Weights of a small image classifier: 3.36M parameters, 15.6 epochs.
Rows from block 7 of a small image classifier, named by matrix and row number. Rows with one number within an expert belong to one neuron, the router's apart. Each number is 500 + 25 x the weight over its row's rms, rounded and kept within 0 to 999. All counts start at 0. Numbers have three digits each. After the name is the row's rms in percent of the matrix's.
Before each expert's rows are labels from the 100 images, of 14976, where the router gives the expert most weight on average: "responds to" is what is common among them. Only what is clearly more common there than usual is listed. The data: made-up ball-and-stick molecule models. In brackets: how many of the 100, against the usual share in percent.
# router: router (model.blocks.7.mlp.router.weight, 32x128, trained with AdamW), inputs 0-127
# up: expert up (model.blocks.7.mlp.up, 32x32x128), inputs 0-127
# down: expert down (model.blocks.7.mlp.down, 32x128x32, transposed), outputs 0-127

# expert 12
responds to: dark backdrop (76 vs 49.4); balls: seven (26 vs 9.9); balls: twelve (26 vs 10.5)
router.12 093:474500517500488465512479485538488509502508492484486516490514525510518446497456492481514501514501485485495540528518515467517508497554539514521507468521527537515496512539468503505470481475502531531467468486579530528497500492444550497498525513531478472506513517540499464504488462476498478563518526508454479499508502518520495502497448518475547496499492523540496511534479526523476490530467
up.0 092:541481490461569523477535490504526505481481528506534503505485545483480511530501482513495492477473475528489497541554528518508489496512469477494492479465518501527534515499482491469488518529476489450500484482473507499485516491552465485531514552463518521525508487511553505484513495529491513515501487486550554503510524531489493478522490517494477470437511550437481504482493500509512489480522
down.0 082:526567500497517506519546503490477507498504487473514480500545486472496503517500517455556477504496493486475454494521527493524496519490521471427492468491461524510529522516524498524445512522551504507509496510478539494475460503525499536475493515518523520522514463510511512491562483509478479484497507479474536447479489490499467459519535503449479489489493518477475502480519476493457517536494
up.1 131:539512476481499542502463450488474490494462542498470499478507541518513500521510489508487495516512468490486471479513497501467529488531530486548536490486520480529499496509488526492521544453536506515527481458527523484537534457500494491519467509479481512548501495502466502490444519484536433523544481515474525517506538493512513510499476511526475505489441527482493514455489529481486488525532
down.1 131:506509515539499469513499493539512511519502486516469473520552475534509452476483488493473508452513515476520520485535532440495508518494511535516546494525511493487469482490508482477540515480458524502459483493520492515474459524537521495462461480501447495523488495499493558473489457515522482505505470532501501454493509507508475457509492497488474551479488480565494484521482509467477497508540
up.2 100:517508473464542546476519505488478510489527518511513480514504465472525527493483479523500528501499520533507507505528463522458469452521479492522463534468531512466486478520501510486508517530517522463507490482466523494485517532519454478512524548482521524533516536509561519523483510544550483532510470529497506509483514475467536473511470467547502496500523538487492519487544516520548523507503
down.2 081:507502530475508524546486513498477476469498552529452544587536460482483483462479479504524513524483489487504502512507485493479518491483523499491487505512505501486480501523505484528465479495510496532515498465483534494467485550523528462475491505497552510509451482494514450528571519504476492476484501530532463475506492498475498505518488487476487527492545508550520465506508480515486483534520
up.3 091:522500497490498512467522484477513510498542528483537463477502476500516511484529518515497517515529536553518497488530538489510479484469477473485504513485536484518456534484500482470494499506496490483457512496460514473514505503516492505525564557470507510507521516486524511491493499505506464507468491528468506512554525513508490476477562478499487446502510486527466454490520535531525484410490
down.3 078:526511512472515431502547520451502511497510508473498531546508502503510523494522534511505480479522477516477450542438496501522525508517484507518482495496516525496458529497543448487475533510529468498524491498498508528432496504521483517455543529516477523460539479500483465536498488487458505533460485513518514495498462471479498491531513499499515480509511510449514472470490485476521517484501
up.4 098:509489488488447512508495472508512466496463488494467465469527555530483463559505489531488486518487444480489515481473508482486527503533476492506534492539501472528510487488489535499475522462474500496518513497505503488541550480484528481516469493501446495548533504486471517491504536501525469502502527496497545504509499523537508515515485495499501495495429485483485567480491490481488434494517
down.4 093:548482507534522503510518450508460524475491553492484481481483450474473501491500502492504498449486507487501497578536519488485493485530528471477468484493554504475465509527504519479497484477512550518484486495471545477460492465503488498484493515474489519515501483518541507487499468507483507470543504542499514525554538493506523455501496514498497522511534493515496484501464493522553475542471
up.5 090:503495463479516545455482492543507522483531523518494506512464483458507526504492503516497459509466483506513491484534541504470480503481465520500493530484476554488498538517510512494542481546471427462458519466496462472490491511522471538520502498479540524491489502473492539496519498573510524491502509514518512497526486526482511478487529535508496490523531493502499490490547456537536520496492
down.5 087:522516512465479482488518472501506490489484490495530539461484496496533554518498554513574535511536456521529467528522478511528520511506504488482494511500511546540496472529472486497456499480485494503511475465487500536512524474455518505479524454472488485487493552503501520492455502477495455541483516485499532502501524493467525486494512456509473504548507558500478477476519511503496535473498
up.6 125:457473486516482515474503463485483518530474533474480498506496542489480501484502482505456455513509527551482479509471529492506541478514474474528508528472482497464439492480532533462538503536521498486507509514484530491520487498500447482483500530508500532464516479532457486461515498503508543488498479542494521548535521505571493511513494520532523539489508470482536520504507520526516510536485
down.6 140:496499547484464496466493476512494505544556534457494537463460500509518511529510504479534509529445481491482498520477473535549486567499526484466486518487468515531546501496474477478490476512510470480506480500504535528497521498464492448524533501507515503447517513460512489483498505500479504513510508461532529554478485512495523561479489515492504514506485559484496506488522505509495491499481
up.7 072:464528463501497545513495488507479485489456459520506467480489505469524501530497478508472454515513486513511491486539493507517528459515537477534484494561495495520503519452506500534527525499494559466510438455513476478471467484526468540532468467485532510552512539498493534515527509524505479494514508490454453505482495493528528499477527503514488536516491532517501469493518504495499511510530
down.7 065:459487516532508491442495455500511506504537545484489485506493479503517495480501522476518453467466510479514513580485536489473482507497488512486474486446521528488506532504501493557483476555437450487498522544524501491491484480513487503499525498497481520479530493442485503480502498490465484501521489465523495508512480465512496501498501466522480486511502479479546517492505474535568502508490
up.8 111:468464538504460493492469517511551489503529520463479443477468532517500476501479524491499483525536458502474483503478496488556516523508499509490503521514468490481498493470525505502496478507481483499491540548506478524547472521500483536488474499565496499505550458470471502522542504496481535498480497518472456471513498490529521524499532528441515505504459484536527470495512464468483491510500
down.8 121:503508523501522478474523464491478520515549514454510534494431471467510519486496493475496478512451488499535491540478480512519472539510526461465468492489508508494467548537503454476505456549520513467524478511502529478474518510488467519486513529509518492424487483500507471474527518537493533486510541487530490547480488503491518500494512548498513507489530528474519496495511508528517496528482
up.9 136:501444469509520490512499515502498455509492518531523524512543498485530522473463481521522522517554507496476522464511509510488523472460489535536476525501501498540516495482481545474511455559469527519481467490504490506525496505515471502492514487505521479525472516519485507460526497507543509455504518486476488500476522501491475497525445455546509448488522524482532512530477444545492518519508
down.9 124:498459510516475535539464518535512512532505534527480489512521534532457464504494464529454483504510507496497503496483508497478503500474458508499547510514498462494477468468527535505539540485496495505470526513492481501519511508499533551528482488454479507546485459490478495479481471499533495513505499543490514477487513539537468533535459527510500517465442513528455519493501512489498449502535
up.10 088:479529506466456499501469526499499486509505535459477479511477539498533533482514486505500486539483503520502467502471513513499520517535495492501506480470471472511484504487520551544553501476538498476510496506502467536494531513543520512504422493473514490516503516495443489479493492499492484529517483525457517495499479475531542510503521488483508532459482481497497477477509427441531526546508
down.10 096:480511530510517451499500488500540535518548513490486511482504487508485539511472470495524472488497482502461481515466460475554498527505481495494507472486502491506513491525505452451507520478469493458480466470533512523504481460516457478496529517519444522479503465444534512490527480527488477525539500461508489526491490528492516504544493508497488485513485571495558475470534511524494500495494
up.11 096:484496499510479519488518504506531476480462490502470458494526478477498462494508473525483478537475507505501495478466554538524520493491473475457517461515501472515543549493491510493520530528529544523520547529492519496544539483485496551515554523491501539512520502487460504462505573497491492478482548505484506472524480477506521509470533522500501478509465483485472506500521524477456480512510
down.11 096:532506517497451473520511486494481509497502515496516519560514464508487502509480491493504481425510486454530495499493518464526499486517513473462513479457530484513473465537483487480496506484516530520520504472506521488449503528485535496482477514506518502530505527531500521496528481491506516450502462514528505519553515469493493419489529500471498527475540492529483473497457528437516487524486

# expert 14
responds to: balls: twelve (74 vs 10.5); small balls on sticks (63 vs 33.2)
router.14 104:488461491515513487527461479521499529481463507480486495478507548515465470491460479475539474473510510505470499522485522480505523493533502470504502453507494524552490508505478491506533481489492494513479475490518531506528497470472484497502522526537432488489548486544518493498481454519511476494501555506505472492534472490515484484506462503562485499469472481553465467541476480455476490529485
up.0 110:457501510493504478496488487468478496519491548477500517510516537509506510475527436489521455517468486537459465508443522526499549470531497502505488518505450519464490512504538509493503497525558503494508511493483527498530537486484509493428486503543486504498518489490510491557478534511470513472515506519536513492501478490514495506554525518521552522465461465499470515475496479517496501529505
down.0 119:502554452472497515521508510502467488502470444485490491485488501541517515512534482534477517479496507476500478449505502499491504474537497510503527439493491476494493484524504493504548569464484527482520487456529469514539499475469488517553496542488481495516449547540498480522474506499512468501510496498491480506509501508527528527496455518544491520494503491477499557452490527496463518498497
up.1 079:499560479458547546457499528514467471505527481489466504508479502482515476478528528511496501549505511513501480528524500537521472516525524510491485520467494494515434484499501507534526520435521504522503512461488502528493480527502457510530503500477526491478483524478495531537498502484465499516509460529488467467482458513505548483486544504476494524523536508475482463463527541488475506513511
down.1 050:533477498497507549506479559548462484496482503543495499494513511482523529529514532527467529532535477457555508462497532526488479478495522490520461516479484493493502541492505511471481498475497503479444496491554410504490489490538497500490477483499488458538494490464501498516505479526520515447520518482496526521453520476514508484518501504513500493535510493472536459480525489498497501502496
up.2 081:508510492479510482491472494517508523481522520471507528516526473482514501480475496513523519465517466490513555491540483491499478472525531505519470500500518533499479503525500458532473512485475516490523438503486539470433511485506473480511546496491572485479473537500553515527510463516500466534505483488520527534479537505424470463508512481507507495505503511505486448525480502476524495485478
down.2 081:527488479474480481516486509514495512475527505502467501527471506520512497514478470545482542518532437468536453492516527470496517511508511545526517521516504524495527486483504506548515507485506473494474506479532453519512452491540517511502432467499460430506444519509458472504462510494526487497498510533468527483527491499503496505540458477478484485526518503531482525515500459506494498498527
up.3 078:507533484463506518447499497530479496470552555531522505492453527487532526493513459474478480506471505533488461500516534505455513544482492542482493509473478518491477512504505524508521516505527485447495521472476489504436521479518507518488493527484523498461485523524475520513469506501497522505475489526533493548495466501553510491520523480475486526556508508510531514490533467499536540517519
down.3 065:506444478489494475536532484493526524536487470479477499471499531548480484519508482546513518476522513524529507524511495505500510476473427522543545467516536509531493466509499471532482490485502481504490514527514505539494513531514511500565498523500465492525498468519496471502473537485506511534499485519485503490487512531450518481510440488469450495460482518479463492498478465505490487454510
up.4 088:477514508507490485490494503499466493492506480537513454498504481521512473469483498524492472474496525482527461525486498479464507507498525488518547497481511493495482472496526471513545523462503498493525451465548490503529483469476526415501485473483455510536506537508489519492471487482486463545545453498473537459515510505453539518480483523524491494517487464493530505456540495510500528507533
down.4 087:486491519545497463496501502527511552509518514507501493530538444489464452490507458463480459433505488506492500498489499497486488527469517499473508485504509504490482535521518520512496513500474522492485499516508548467432449480558490498457475526491495523476518460486514493473548496529489543490508494484488491517484541528507493502534516544459512501475492485549497446504513501517481490525494
up.5 093:496530517512533471493556470489534468498517509547503513505494477451530482485510510495525512511465538506487494515523497544520465508500485490480451510528518504493467501544527488509519527519452505463526534495518499512487501514518458493484523512507517533448469571514511522555488504515517499568526525514515462474478488479496544491515517513510516528494529516474505475496513497483445504499462
down.5 075:480457481521446507524522519512462492480509463493459430498499498500482478503481468507462521515467544511533549489494518508497477494488490513515517521483507490477478474485494514544518463506488542559527537548480506531500502522521505523528474509477504520519523468508465473502463496497516551489482495526495479514499519504528462462507503469520520500498482458515514491510478508492468460561543
up.6 090:523546520465518521510538485468507524477508514461530527535492516469483524517524520483535479476489478487503525488543486538524514475533563482478471483511515514549530512537490433567447534487472503484523476495497533485474493482515527473484498515476531512511504540521535519510526486530503503534528496485521527497525517509493513459492541470491510512527514504490466470473501490489531519492496
down.6 088:534494501493513500508472489531455520504499522503491514536469511498500482533467481520507509465493503496541515530533532491488513509494485552517516510484520541513537513481509509495518504475514487489480449499497523476515487455484541521539459472474469452513402508514495466487501508489473487493488462496513500547509515509508535453536459468492475501483495531485520546509477438507498494529489
up.7 077:522538504472535510497492497503493519479485499478529483510547481494488484479506523484535499485517502495484527494556468519517458463481522497502494480518492497491486496488486481512470497553493486503513453497457538446456498489475510449501550524526555475499467481498537493524511470478506451513494460419504523478465504478501497495533508490498498482534519514472481451485495525522461515463501
down.7 086:459510501463512479466500526515503524510498486493493505493488578494481532494512499518491533475540452532486458508501554504483518490492470542488503479520515533542547515505507490561485487513487502486478483490533454503479499484499562510504484497507443435472508475503487510502491560491484515531526514527526538510503488500500501511538487458495453499500527499516495520511483472472520495459493
up.8 088:516530491506564498484533502513507486469499495503485512490469520496515516464521492474499499523480495517507477546482502517529527536474513516458495458503506508491476504549491517474523552499503529507476549476499508528511442508513451471555470483495563526458520531497476524511504491536518480511528510512500447488505447494509517498509521506505494569474514528499492457457515486507496515517527
down.8 097:513535477480537514521510512531481477470500535529488521513469503523491498481482486528505527525546446451553519468519529482511501457525519525490514514477528488507469512513491501559492448512511530543468482503555510513505498506552529509503471507464481480492516486549523485527481513503509537468482509534486493462482482532507514495487499494466437510481503509531472478505467485472468512517525
up.9 126:525498527483509514494488475535486533501547514516490530525483518498499503509508454487509501463474469492511502473518477508476450524532500534469508491456499512527532493535506479531526530487520478471468490528497517491440495508481521497495494522455521484473445495487531515487496476521494485550541459500537552542523472526501514471534478492463494534482500513536503493516483473507556496550532
down.9 127:543496500493498506518470488480483470513484533540500484509545509523529490513511507550527529497548493468524511499542489488481470450508498558536497530472532476521478462495518525527444505496510514529516496519502509479516491492498523525503468479501448491544496514508549500512468467501469502487489436531481519482472498508504506501523510464479456479461471489490541464462481468455503493496510
up.10 082:493486492480489516455480510557465509481529523517484515508478488479521505466474473505484499527503496526539490530508541514504494565505500544471481519492498520503501533482552529479497482545528483487473529515509487488469502530512492528498513452499524474479476522517477504473480524527492542441455497519523497516483482527505520472501535487467506564545544516521517483525537501510479546522513
down.10 068:503548509493457503537489497512483498508512472549492481511510493538471471495471493503484489514469503472496478460537522520445512505516483531506536462511473491488523487481478493568544520481478506487494522496516496546517494499500568500497457507503509485516473516531520527533496532530485462539512481514494483503567491514485517460519471521452486527514518461519491542495521471472460489519506
up.11 090:507572438417539554438467511498477487449515540499500484480448511504521508468516493533501495507482496511502480495490495520528481519528497495490501489479482494492463489479507524501522468493501505453524533479483494533529516510519483528532512493474514459474507569512461511503459500521504508509543474517471491514483468501519520501515508477512507501492509471478484511460519525495494488514521
down.11 103:479522517482524480524506503553514507505519542516469516509483499544528497521494461506483501467486457476495475494462526476487495557507495532522539486486486552550513516506528469547492525455506511462465485470555488500489487480521536519521452494458485472485456488498508509485476498497495449536519479525505522481526481540503520519516503498449475531488490522473486510482498480466499478530523

# expert 25
responds to: space-filling (87 vs 32.9); balls: twelve (75 vs 10.5)
router.25 122:471514530508497493521477541529515518485558520518474481463482535526466520471456496517481479488527461484506526509488489476518480492508485483464524554531493530501514494513516487489497515507500494488443489503517497504542442518466460471501507487562475519558485529456504512507551525524484530513509522544502485490503463499511518472483447515495491471492544495543483468505475520487496484501505
up.0 097:489554498460544495490526508455484473515481546498537511510522508479516468533548485512500507477486537525459529484549524522467488495487489515530498478495480481512521499483474468537509510496503545461525469528460521480488540494484483505495505540481478494475498478515526513526510508481540471554517448509525514504479495478497485488537509497536523495462467465475488496470463442496521497529494
down.0 071:478569543491486504512503453474461505496506475503489487530495460492493466466524488487540474514453524432483520497532505519494471482486538519483480504515479466461528520498515520557528537486507517495543529512466502462477502516454504534491495531517504473499535518475481548525491465481480476506520509478490519502509531500477522496537543532516538510496485470503483479484479471469504493516490
up.1 106:482499543497483459487466506542543520507544551515476478499525466508516439489478461486498486474508510509496497489503471479512518520528481508488513516529476506514459510490526444488499555482489494469474525552519488528486477528547473495499485512494498467499471469487501524489490505533486508510525460526497454492489468511531518499524480529471499491459501470548501510537505500454465473537538
down.1 108:483437491497476506496511546490501502486495490516549535522492499470508508466486479482496477505502488574522478472508483494476514518514511484469462471468469499501551515520540513469510486523492490489487506531513507478500482445479486477455520505503512520497522481454500451473525495498537493472507516483468561536517515474542438499487526499502506486520505522495534527503542535546521534514486
up.2 154:513542510476494509498486461493473500504468497511494509516506501502529454504512488495518480491464479464491490477519511509479507480523556521495511488519472498496532524519489512548500534459532509492525483471508484458497515468459539509524492523484483462495453531497504566513478517512501454541549486474491519493532504484461519505506488504485488537467445511489474500458477463425500505547491
down.2 140:500531488464544520500496465477470502530470491526505495508491499499537496517517499505511508474492532454463525505498521510453498489503512536515497480470492491507513497527525480540507538459532546474530457507491499456486516470457529499485478544504475482474521509510525552519478447484510445530556480501494551526511486490504519510541529500528510503481465484479499483453468464477531508515493
up.3 074:478491533513499523470490493518512533520531496500486530529488486498485496497492460477501468484462513472484502513511470495481537526462502514489492557475485554483524547478545502520505513525523476458489475528492521460479476481487545531556484514560524476481456474469517524489485492544493485520531515516478541547507533515459487495524493509482505509508487519479466493531490493560521476515486
down.3 053:483506501480473476511524514487505502522506514465514525479498507525464527526511515478469514498497509540500487511479567524545496495449489467501501533535511510533519519515427537500529471515486510498517483465457484541482564508470507504489546523531492510450481509564478475532498532480504517520459530498552474511503487489495519513489498488503490502537542483494489505486479485527510541481478
up.4 083:524525496523492486509457539519490511512507495510471493477480502510481422469491475506492492483488488477497491527516473494486473527506545527482533487515521462503467482507479474558545519475475505511473513501515461515524510524502500526538463473515504453478485530460520536513499500511497495516541503486477490503512509555462518509502450507469481516479468551525481462528476490444491451504528
down.4 083:478497521452506467471481539510517507487526548518525502515504488490506507532485479474507486480519450535473508433475466497512508531497492471501445500533481525496507511466488464474476501513483464470485473535518524497488457480555483485495521543455513527545486460496493482480529512526496494495508465496515484502496505464523438508518528497486505471503531469496537543528523527519483522515527
up.5 109:489466476534473509517547535499505482519508479506516480482500476492487508488498550493494503552529519503495506522523484491512512512451478462497494503486509511485488504419488549481510489560462501530482532541496513505505486531520471508499523483509525540515538461500462470489544493486480524469469521511478475470466485487536477506483496503520500441523517478494546489516531515545458483468489
down.5 124:516556490452506514511480461494463501515492489482465522501476536521496500529525498525524507486492481456525488516483530523497474483534494542502513483485503503529504492545497509535517529480538513484512492477521493467506550479462535517531447490484475463497473546528500500534439510480478471535506502506516549533517485500493551530514499493505470513483458498485472511473476452454529486516497
up.6 070:518507500482515557552531493521444460454483453507476482489480493508471515474501494494488507542504497497518483486478514497530490489491505495438509503502480484459494499515444523551542454514491518488518481484493467504515505496471468496488495496488531501503499512500486464516539523489475496513481549521516473471556444505533536521472478507489499502561501493517509528469506491518463530500454
down.6 065:495484487554498484499468525524511519481515505510499472509503454508488478435469498479491495527508469488538497492490468458479490527500522485507501527515529480469475488482503497472486491504475483549463545488523490525537477552544516491509533466484531504519516519476495510457518513519519513463515500501453468440484547552463481490470505498493502533497517497527486492537522559482470477494522
up.7 067:475506481490509503531548496517462472499519473537507473496478519500450508461513480447486481512506497517505501528490526498498498510460509496471513485446466521449492528519462487515547481510511515479509485501488524558517491497486480496489507502506526499507517487530493440497522510467458485518486546533520482475511478473533470516485499508503496533580542442518531517494534481518467519523490
down.7 057:516459486555514512513506518509504524479489525482523484507496467483495489443476480512489495532489471512525512518509442468490524513495523482501531499482516493491488488485505509454483490485494471528489528493507532512520480535538521513517543474440518536511483490477444482436513488533531526477471487510424502459510538541475474501490467509479489498514510533541488489527526542506492472494517
up.8 069:501492458475497571535505549495449482506490441483503491472468525501476505480510505509495534557471486503500478464491526497520496522508490486467497470480497481481517465533474563519559486488496522502514556488498490499518492532469496526508477506465539530522481509475440471507493522454518503491520545530474510499506478504496515519499470494518506497492499506479500531486471480528452527513489
down.8 056:504465534542464473496510506518516504480506490526494472495497458506477468467459517505506501514508501472539488487514471505477490478480526494518533548525515518513522496505469520478492476498469474553485503461530438538498488527540532482521503435476512492514540484470496494501527512490502517485479507484475459436491521565442527504471487496510495519492514499529493488526530554508478486496498
up.9 141:439486498515508496464516517546480561487537484523508513530484499489511459481500452451484452474465521503483483498511502487462536518480511492474501505485462547432537550495562483510527496509524479464499491517482522474481494472499520520457489521507515487465464471490487536484509491529500493500512521497497525508544490476502501482520529520486515516531504503503481515533527472525520510543482
down.9 194:480482489528496474503548513509516521505513471477501545499464506467452519508504517475479483528479532497500461542507508503522513497429489467482504539536498528473502513472450526498533455544515468517521470437468519518495516508490511494507515489523530507455503530514467466495516507494479539511442544489524489503510500491452518486482489497501500518541536528499473495520496481537491527496466
up.10 094:476511518456501540508531480484478484490488519472515526525493533462503511513531511534535496516474491535489532542509542554515507472503498532495456505460505525534536475529492546506488506496542511502534487475457540489472523495485502509481480519487494493494491528540451482520517483466462460508514520532527559512486513481510521468531525469523540508507492470491489516461517474495528549512501
down.10 072:477522512494530451472528478506498510495519521487525549488479509513512503532491486494488496429484493517453515524481502504533503509540502490478515470513493514537502506516509452503496552448527488446493460518519534501466539426503496504497516558499456495502479484543520522480475520492493474526517461472513520530508482482504538502523529520490495527477495496485477491483466479462526513534507
up.11 133:460470507520495500470506520524532560472525505505500501520490486490506466491499453461483451480457504485492495493514467497484531520493485460465508500517462540492522563475565486510492499498520487469483508530501516444473491464511483510459492503489507494506445457478489508468551492529519500504535523492482530519527496492497469492529519525486494488521505535489485530528536490554525489536505
down.11 108:497493474518523503508560485480492512535494455462514535478478505486462523514520526503485492526472556485468480543483531528521502489433476486504487520515504516479482487480439526499535467541521512516532460445457521513514520523481504495506503513526515509461526523523472485530491508489492513519467537489540517513517502487462517499483489470512523510531517538476486474498466476532493537490464

# expert 27
responds to: small balls on sticks (92 vs 33.2)
router.27 074:475465535519497454469457464523516500468460512476490466531495535554496461467470477492501492516503517476510529531465482491491495486532508480520482498542489501526514461519448501479500499531499497486505473522511519505493455498437498525501530477539462478500476496580532512482508515497490449493503516495497539483522511527496495484486463529531501512508490478523504547532468503462519502505507
up.0 115:547554539473487490500525516509475488492509567512500525509459499488507541521486486505526508476521477519514506477514465510498469485546504539524449505486516508509469481554471461522522514544472490500521495488511513511490533504481454505505520553509544497470464527510582496508500506514482477506516516515547468509494499499484541473497471459504508519516515499519514509497495468473533518538484
down.0 133:499464491507534520465488451489511509531480498460523495461490490502496496505492523533523506453487479514475526528471484501498482475539514497492506454432524475534516492521526471489477536504499515478515491539498515442514532465496519503541528492509482516491503493492514541488491512503536473513550458484484519507497534545488490533487508489510488488452446550459471499505527542526507482456510
up.1 095:492545479446541510483508517533490497489528501466522508511469536460453524482502498465498488496504472562497494450526473515500480537495495495496510489484516530492504558496494484534554474540492494459511538519490500507510546487528491503487494543518549497455485489508478497529496494513513541522486480503519476477521440508504512476528532477475493526515541486501459499494531491530519532520466
down.1 089:530503505552471508511485472476481481495471541496488509461545498536473521506499505489502508516555470463516483525508512517538458473504513480524521494485564449513467454520472501502489509500482521543502515483527504535505478540523479510514507506497468568527515477521523478477508494483489500467489480528498512475442530520511512505483472497509472499487475501508527465497457527496475477431509
up.2 122:466469501531504488510518495500477555509520463503469509537496497503483480441526450454480465503463520503517483524447524489480511503485509473466496508508489508426456515508537488505514516495543509502524511517481527514499484529513526534494503555522537508493502452530494515453503460536472502481484528510522482465534474488555491495519498525478518530515500475536484510524506477498500534517516
down.2 123:492489541542487523524491494492513508531512518484461466524538493511507483506502480466467465491469508485477482478519503497507512534484521458493527485495473505466490503493534496500526544468518483502479519555489502498514474498507517511475518512501490553556513465467521498472527489515491477498558456530481535478518512533546458490514466553477545503445479517493485506506525524492495439533506
up.3 099:505513435519505525485508519492513501471524526491512509505522520462498528485536524516472490504467522561501512473506549523510456491486433473495521503509526487493474498503524513488506472518454452491522498530465498491519498467531484522502472559522557520512457476464510477499503495508506538512475482458504491483454489518532509480530524483528524502532488481477515494525543517542481523500533
down.3 077:497492460533459543502518502499498527486478501536483503539500490509510517498512484572535493488527491486529537495526499488498511489468501544528470476481495493480468438500555496490473481529518505522515532512482465478510469529493508491502477524496465514529525505533479516537475447449493497499473478542513515443461499509487509499516510475529483490466515460520522467468462502487500502495557
up.4 111:485515510480511525488539492470489460496501489479523524507475506469438492556529511528516515493465485528481538565530533531516501488519518461467507526523497504520544479504492505499483463481546500512541498528466541472489522498494504486535536537495545524528487475537474457503482493484502503446496459501543503488498461479516526487470527477506528496501473470480494529511522514506526492530481
down.4 093:524537493451524501483503502536467522476470521515502484513524535518482517476501490537469495465496503507500458541538507470448511489550504530560546466522482475519520511487496503552495531501481509445501503488497470493480513462528499490505464503488457494508465479516479487488467531502527470539502456515468512519534494538460492497549497485494470512475540488488505533484499479488515477528510
up.5 089:505508460460532542522519497499474492534506512489534516470450534463478511486500512512513518525495477548520472492508525543480472500507506429499486509427532496508502530480473499528523455551494510494502484496493496468468507486512459487549521488504514501494468533502487482529498534455476522510494498507480520503475503518487542515475496467493503512519501541479532457520522504566491490476477
down.5 075:486447523519473510506512529494508469494489473491517515530514495475477512529503524493511527507468484494460510493508515536523498494444499466479505551474486498503507470494490531484522484510547513506532523520496519521487493485517488517507502524524534505497518410494498458538542476477513532501466571505516516465521493467539494453500572489499533438516489503485484497512498494509492476499479
up.6 077:488521506480562557485539513518448491531522510451525479499502495486484483513480503521494514476510497547498519510529495523549491495473504468490490467444493482523538525529502482544510490537510538509489540503486505479473492501528450459547505535454499548493500499518485513545540524476497527549519447536513494509519506525516489471492492489515496478483501508470485477502516489501488468475487
down.6 072:517547472512505501505494476517469479495510510465527505529486508518480516464472518512514502477490445465493514514507529534513467483510468535460495458505537528522560521515501515525513509509521506508498490484523485446470485541533562523533500459474526489506508435508484452509561525483493504500488534507456477476500530515471521518518520495470490520518472510508474462514517506530513506474476
up.7 088:527531466468563535488508493495496475490509538495531530513471527471481512468521516530517472489479470497516502533507548535544490513536490507476502523469514483552494497493503494543443502537474509508556498471500494476442500484538474470491536544471491529488514497489500503547489512508481502537528467520514472504508517557498500473506528508514493493493500539468505479478517540524522475513498
down.7 088:519507473504536471461516493496507532480470466474530563547488483446491481484480506482493462435504487511531522506489474489548470487539524525475469474528533552482507532513507480520505520512485463521503482547484525457479499474498506532471554500526534472491495514481505532468525505497526507523509538465511486507513497488480484520502525508503502498510534546511460483503503510513538537491497
up.8 078:512482450473538500519501516517466505531493475540511482499475529488514490521506478533478476538525490509546474527508528502530481498507530444474483527469512508476532532482499528564532467507488524507506483504488521519511496500522473495501471475493515472490453521533448495567482507472495556519471516554507474509497492474466484495478509490485505520493515526494492455548484511476472469501467
down.8 095:491513530499489517530525498494498499514512513490492497533498515497447510477480461437497491500468463478492474502533523492537500496476506461463506504505484513509514534538490540533507450502479516534497535497504530495420512518532490481502520518522537535524515463510499452499551574462433551479494513500531505529503480491520505486528492526474515501506525511491506502489514492518486474505475
up.9 079:473491488495516483484526511487500515550472465466533493532516509452497530486533521520506449471482524543470476502506522503550485448525462494509488509513486510534525538502519468507502494495487551477486478524446551517502509505545502543490479517549519532544499499501524486516513507501499479525500470511523488512482502521511516451517529471500536528517508530508493486533505483546521552480535
down.9 076:519517508542496467520477443525489505507482547506463518489496499517492486500509489493512487449496470500466509515526543469526483458488537517483520446471544484547479505547524471515526542477486526515489486469535533511480494475520533482515505512478472517494515493536496501461519498493525477480532476504500469518515519518488492472506499486465461552464523452517512472505482530466491448528508
up.10 083:512512505510521486478534474531493504480506539467537547512466479447462517498543486505535482482459492548505523526521523541527491494511507507463470493484506520523551509497524499501511489543526491494529464498478546494461500525511493467502526515454550530504501519519516475518504515473469454522494460492543497463494507503496511452531536496539528533517522498496486495497556526521498489523492
down.10 078:467556509515507445483516457540539512496519476506517541483453513524499481524491508477467501482505496508521469530475525454540478517534541469477531478496484528512527512517520468490484546516464490487523485478492518490485541456496508487489503537536480489482538499511485529457507502486507449520511530446483538519529521534476498531497543517480496528508499514503471488493488526457486503472490
up.11 096:495489493492505453476513547507483520483520466491496525483477539486499509501508498487468469523471521539470482501512493526503448522531491495487480521488452507482517507484504488510505441547496455481530533521481493488516534504505420511489501543535525510480489473503525474511500558496499534511497517469547514524510483482503444495508529503479515504545529488461546514508502440528506500514482
down.11 103:470474480491560547486519511482461531527478504485520475538527513486548501497501497487523493486536469509463511489466466489467492496469468508502503485506478522525478524482521497504486483479513478493482460524476519456504484487477527507465521486507512511546491515522530482491510465523471495475543433529458537502507510502490467486560462455500519506468475540492513506502522450512534502527532